From a checkpoint of a small spectrogram enhancement model: 11800 steps, 26041 training examples.
Rows from block 6 of a small spectrogram enhancement model, named by matrix and row number. Each number is 128 + 24 x the weight over its row's rms, rounded and kept within 0 to 255. All counts start at 0. Numbers have three digits each. After the name is the row's rms in percent of the matrix's.
After each channel's rows are labels from the 100 clips, of 14848, where the channel reaches its highest value: "responds to" is what is common among them. Only what is clearly more common there than usual is listed. The data: synthesised sound scenes: up to three everyday sounds over a background.
# conv: 3x3 conv (model.mid.0.conv.weight, 96x96x3x3, each kernel summed), inputs 0-95

conv.42 088:116154121125118150124124126115137145123093109161068166161119143168135132087143098100126143173145132099142131158124154116151140082115165140112122143172143130133112128144147132174107109179104129110159129160159125112109112134181127169166122163087121103103128126120156102132112125131076129118
responds to: background: none

conv.18 122:061118135096178129111126120116140134155149133121145120116124154118133134139142139127114129122167128122107145082146104164132093126125157116175171104157132139083161207134152148174166145162109120138139096175132134139129162121111146118095137151124120155113152100133125132121113145128155174133
responds to: muffled (low-pass)

conv.92 092:109133085123118117132098125116127162096109152135144122135075103161133132130146142111112105126133160117111132131105169119050097097128131113132112144089093129145117135110121143150149127118109099117168125171184120095102123170143123142122131115086140112136120119132184118117126175146081132086
responds to: vacuum cleaner

conv.73 106:099138152114163112109126116146133106098126144163122141181159078161120089141162138112153145149110153111159145093112116152143118134134084120128129066101123120109079137168166144138135129154121129114115131155133160127127111121144142128135089159103097086156167100150117064153139140137128133129
responds to: vacuum cleaner

conv.41 092:069129092117112117111147091130119107131132112144080117084139126150164124140112074120175144129112133162140108116135137120168109162154107083141096138150170127113134163157172147142127129122105148109130101096122124123089167111119077126112099147137096112147115152132153127132130128140113189123
responds to: background: none

conv.52 096:124136156139134145138131158130101103111106087154110155136084104135154130121074151149145123138193115119100156095110110093139105108099145144136113118138088127095132127141156105110108148149130110130136121115120146044143136125119129180144137110137131115139152105160121172166158142169151110155
responds to: waves

conv.86 107:112118062116177098119105120150108129117139128138124123167132119098134120133113122122151105156063115144134070105152118120092116123163150123113098178132165141123131142159101150151110101175146182140097125104125099119121146092120137095100116137145122145094115151114133088113131141133130153089
responds to: crickets

conv.72 117:132145105150163105118137153125050097140125155141122125121145097132119115135144100128142123154143120125120110114126136163154132149123129098073128156174171120143148183117129150157096152119142109151132138128111118163124171092117120121137151120115186119135117146099104095174103078101136166127
responds to: fire crackling

conv.58 092:115155102142121162152132124113115086134121102181115099115164120156115137130195136121179116130156163118116130133123104147153102130125104133116145165109107118184128143154142116098113137120134111120135110143144145111134160149107126144121160112102112096110134205135142155174097140180148125150
responds to: electric buzz; engine

conv.43 101:122089120124132124110130119077101087188091141153121115173120170153102101105103084088107136160082097134123152134151127107129143122101117136103129112114134127089147137129148121102073144068123153143165115137156134100119098110103114129118149129108113102159111128159103133126147104144121104106
responds to: waves

conv.66 108:136131117119124121116151104096130144161086086105139111113150151122109141086131084144161107131182133175144154130089141102145141183094141169122138141126146160135148102143153127109121072135163082102125122148112126116076149154122134125178112145139130114137119148127095108161145127109114130165
responds to: thin (high-pass); background: none

conv.69 095:109101130123117093166180106103148118147142158142178135111081109121159132112125141145145117145117134150144132134118157107106121114090108125144119141151071063129073143110123131111157151150096101145137110102092118107119163106142132137120112121113116087104133136080135111150146155128088175147
responds to: crickets

conv.19 093:160098141116101129154147130071105160136111111145140110140157103125099121152110107153175139152162157119098155151073134128128121112130165107139097156122134140157162128098119075114141096156107106119125123124128149098124111204127126091166137106148112125121112142158108178129140139142110121154
responds to: thin (high-pass)

conv.53 083:123108175084153153129127084125136129128125100145149138116151158143091124168064094117134103124121138129159099097121140097110093124151123084110125140142166135100115126197146103132107127105114145113118138125129156152148112125175116140077081096142162113140149108103130160143121143137123154146
responds to: background: none

conv.0 097:088129118142157133153172147130078135123136107100160161101138078120135142089113122117134109159141075137103153137094134113117133134155129132093149150108112184114148104126127159110127188121125121137203150119127105149117129120121110137122133123084160157122118110079161119138149098127131115113
responds to: rain

conv.7 091:060155098166186124136110173144087126106170135147117119129146152106106117185113123122139125139095100120132141149104090114120108084127106117120148105111131111140104164153120116151144108109140093125129106175103136142176131135123124150096128131110142107115141127138093124120138138163174148081
responds to: waves; vacuum cleaner

conv.44 102:098144122084154097116124082131113111147181130134144121123137163123115120130104140141144089124144110137137155173136111178134123132120118150152123175095119117131146176122125118119183151142158119102089129105120124082119139151146125115147129123177136135082135085140132194174168131124130125128
responds to: crickets

conv.87 099:106135198122136105155093131097120145168139104112154115142126129109156099159134103138099172137163115120128120151075112109139120137095096146107139135146107155163123127177141102095154103090129120131102115115138086177145161151134118127139112109116107126127101175122134159106177155112147128148
responds to: background: none

conv.31 102:164119118161132101177181111073117113133128126113123144125127112112078094111141142100133122114139162168110110127121138127094134146131154144106131109166146072166131133140156099126094121127127120116148106122072138132106096104105089149166116098126142136120112168108123098127129155117176163098
responds to: chatter

conv.34 092:115090123167161114148130117085109187151134098154134108110142108128107150132149125137138099126144114123129147105116147116106108128140126147095143127137135132159145158138114172140175138153070124157160105112088140121141111159130136119131128145123163139145110129129099136194086151115110192078
responds to: stream

conv.81 097:131113119104117156149151144119132133129093141122150117157116125145172106129110095105127144100108132067108106150149093130140121109112118170123094189134148123137109150117139094127124158150113138129171150074162111126154143175113163097105154121094163100171171103124111127150132121129170139150
responds to: wind

conv.89 099:126143105102095159112129121111155142087128116109109119166100134107142118130138133164103125090125134087112132155131098135105078116114143155136073161067105133126109141072130135166139075153107106110126103093121090148108112158148144120128159112134130130118078102136169140123130155133135164143
responds to: clock ticking

conv.68 084:108181132141133120141129141102130118104121114106085165117116148125122143088119138106118185139131105166154137135150141166110107126109148182128125130166171147122151116133123135145141118073150145122160125108178131153109113139132161161158127105101156115151088131097069099136118142117179142126
responds to: chatter

conv.8 088:072134101093138105102147150137142150109122122125078164140112138122081139170085130116088106136109092136137113083145128091133143115173155166117103143160154126088141111119087161092113150122157118106147152139122131080163107120117129092128139088124129128110114148126081142115119126141137122154
responds to: car passing

conv.74 110:127155135147104150098154188128149179085108127137124112170100126134116149139095117086087129187087081116143118150151128121114110109131149161134117124133103157129130145103105079169098125121161135097119078126120163148142087134142122129108124113126135126109138140116098133088136115091153128136
responds to: chatter

conv.46 121:132135118140105166152086115112179101126084114149134158148121133148125109113118093153125147133077153150128137069110159133120080131121133149145113101121107168118104142120146138102129154166117122111147108133137121105145106139096119111144150144123121140165131081140137070091113150203118140118
responds to: waves

conv.33 095:105144130140102094137125146112168135102130088145108136167140080118101128079109103147102136118132097140102128170176175128118155102139128137144130072142071128094118120111140121142139110147123149124130091140142140093098118133143134179177107072145104147126105152124117106115099117105145113127
responds to: background: none

conv.84 106:153123147151106142163142145128169138177124109147106100151080115138117090126108138165100120177076131124106123141125112152117127131146110157165097145137072111121158136142102117104128153143114130095118129112081118115121154090113134077149140138149120118119082161098135130156096105125147147178
responds to: crickets

conv.50 105:110135102187132120116135126139172129145112119088113149172146092149135109122121068113127118143119143102131154125127145126072123099116143126098115138137108156138091159102137102135150164147107131122116108177123142131135148145177153118146131095110156091186146108146096148108093121103176134140
responds to: wind

conv.30 086:107099091114145122151138110125108107120113151172147121143147142124126095132147168113119100149115125155098106156121086155174099086161147105112104143167146109153110102144119131145147185146103116118084141194097140084113116087120114115155125133112119160098137098130134117080127117116129120109
responds to: background: none; muffled (low-pass)

conv.12 080:089116102125148151153115133084143124090115107148090106159131136111146090118090180162131117174145106093125117162105119169104157107146122112114130103138103092157124121116107106158131121098103157141109148185151118102114159118130128093151155111169156106155100156115105119143138138114106155106
responds to: pink noise

conv.79 110:141109114104161100085119128143090136156167134137147095135117154141112116128149124121102161115126120122077120091139127099150131160123117106113177133109157173088143109184130158086094162105124146136124135125170183087164114100149132127121126134137141156088138112162151155113132135140098142118
responds to: text has "car"

conv.27 112:116155138130117122144137160098135104093118114127114143085088159168124128140089148129099115158102137106127138141160133132158142152146090136138135130124107103147161177145122093152179155112156089109128123135105160082165101131115102165142143108160170110121111152087089104115142130124139168100
responds to: crickets

conv.25 100:155119154182144133144137127118119130152115091165165143134147135131115147161121111132116090133101138164111153131102162154141147105121161143170124164135148104124157126088141103112142149140141095135136118136103133133098098137126168104157198135091149117147100158089114162158135081149117152163
responds to: thin (high-pass)

conv.77 099:149123124119143136155121094088133096135139103086114118127166145148125110137140089132123135125165160110105091100118093144150087148109189097173117108124145112119125132141143122107126116148107105083119068121133127097067114115157134121100090113125113137107112129122133177150111101102162153159
responds to: muffled (low-pass); background: none

conv.75 108:114115135141154096118100142073113143147128141101123132118101122112132098155107133133093080155114110136162144114099141175107129137122105126151163154129122155095193104142136105121112139138158170146139132112115102124125071087072107137146135113153155157107138135157131114130117099181157139153
responds to: crickets

conv.49 111:111106103160180129103110132084128186087079126144143125179137093146097090142133140125131107134124144074142136127131132162112163138112140142115117146111103099115130147130121152171109112164132136162136125124130131088138084116137102171123136134142135175148112076144106107165152132143137115131
responds to: crickets

conv.13 101:152105132117151121158117149125127114111175146104130121116179135160135111103141117137129129133136107119127101123147089128092070073155117139164094104134114148099127115063134103158131117154123109096117091155130100134097115145115112109119107157088139105101122128093128153078158135132161155086
responds to: muffled (low-pass); background: none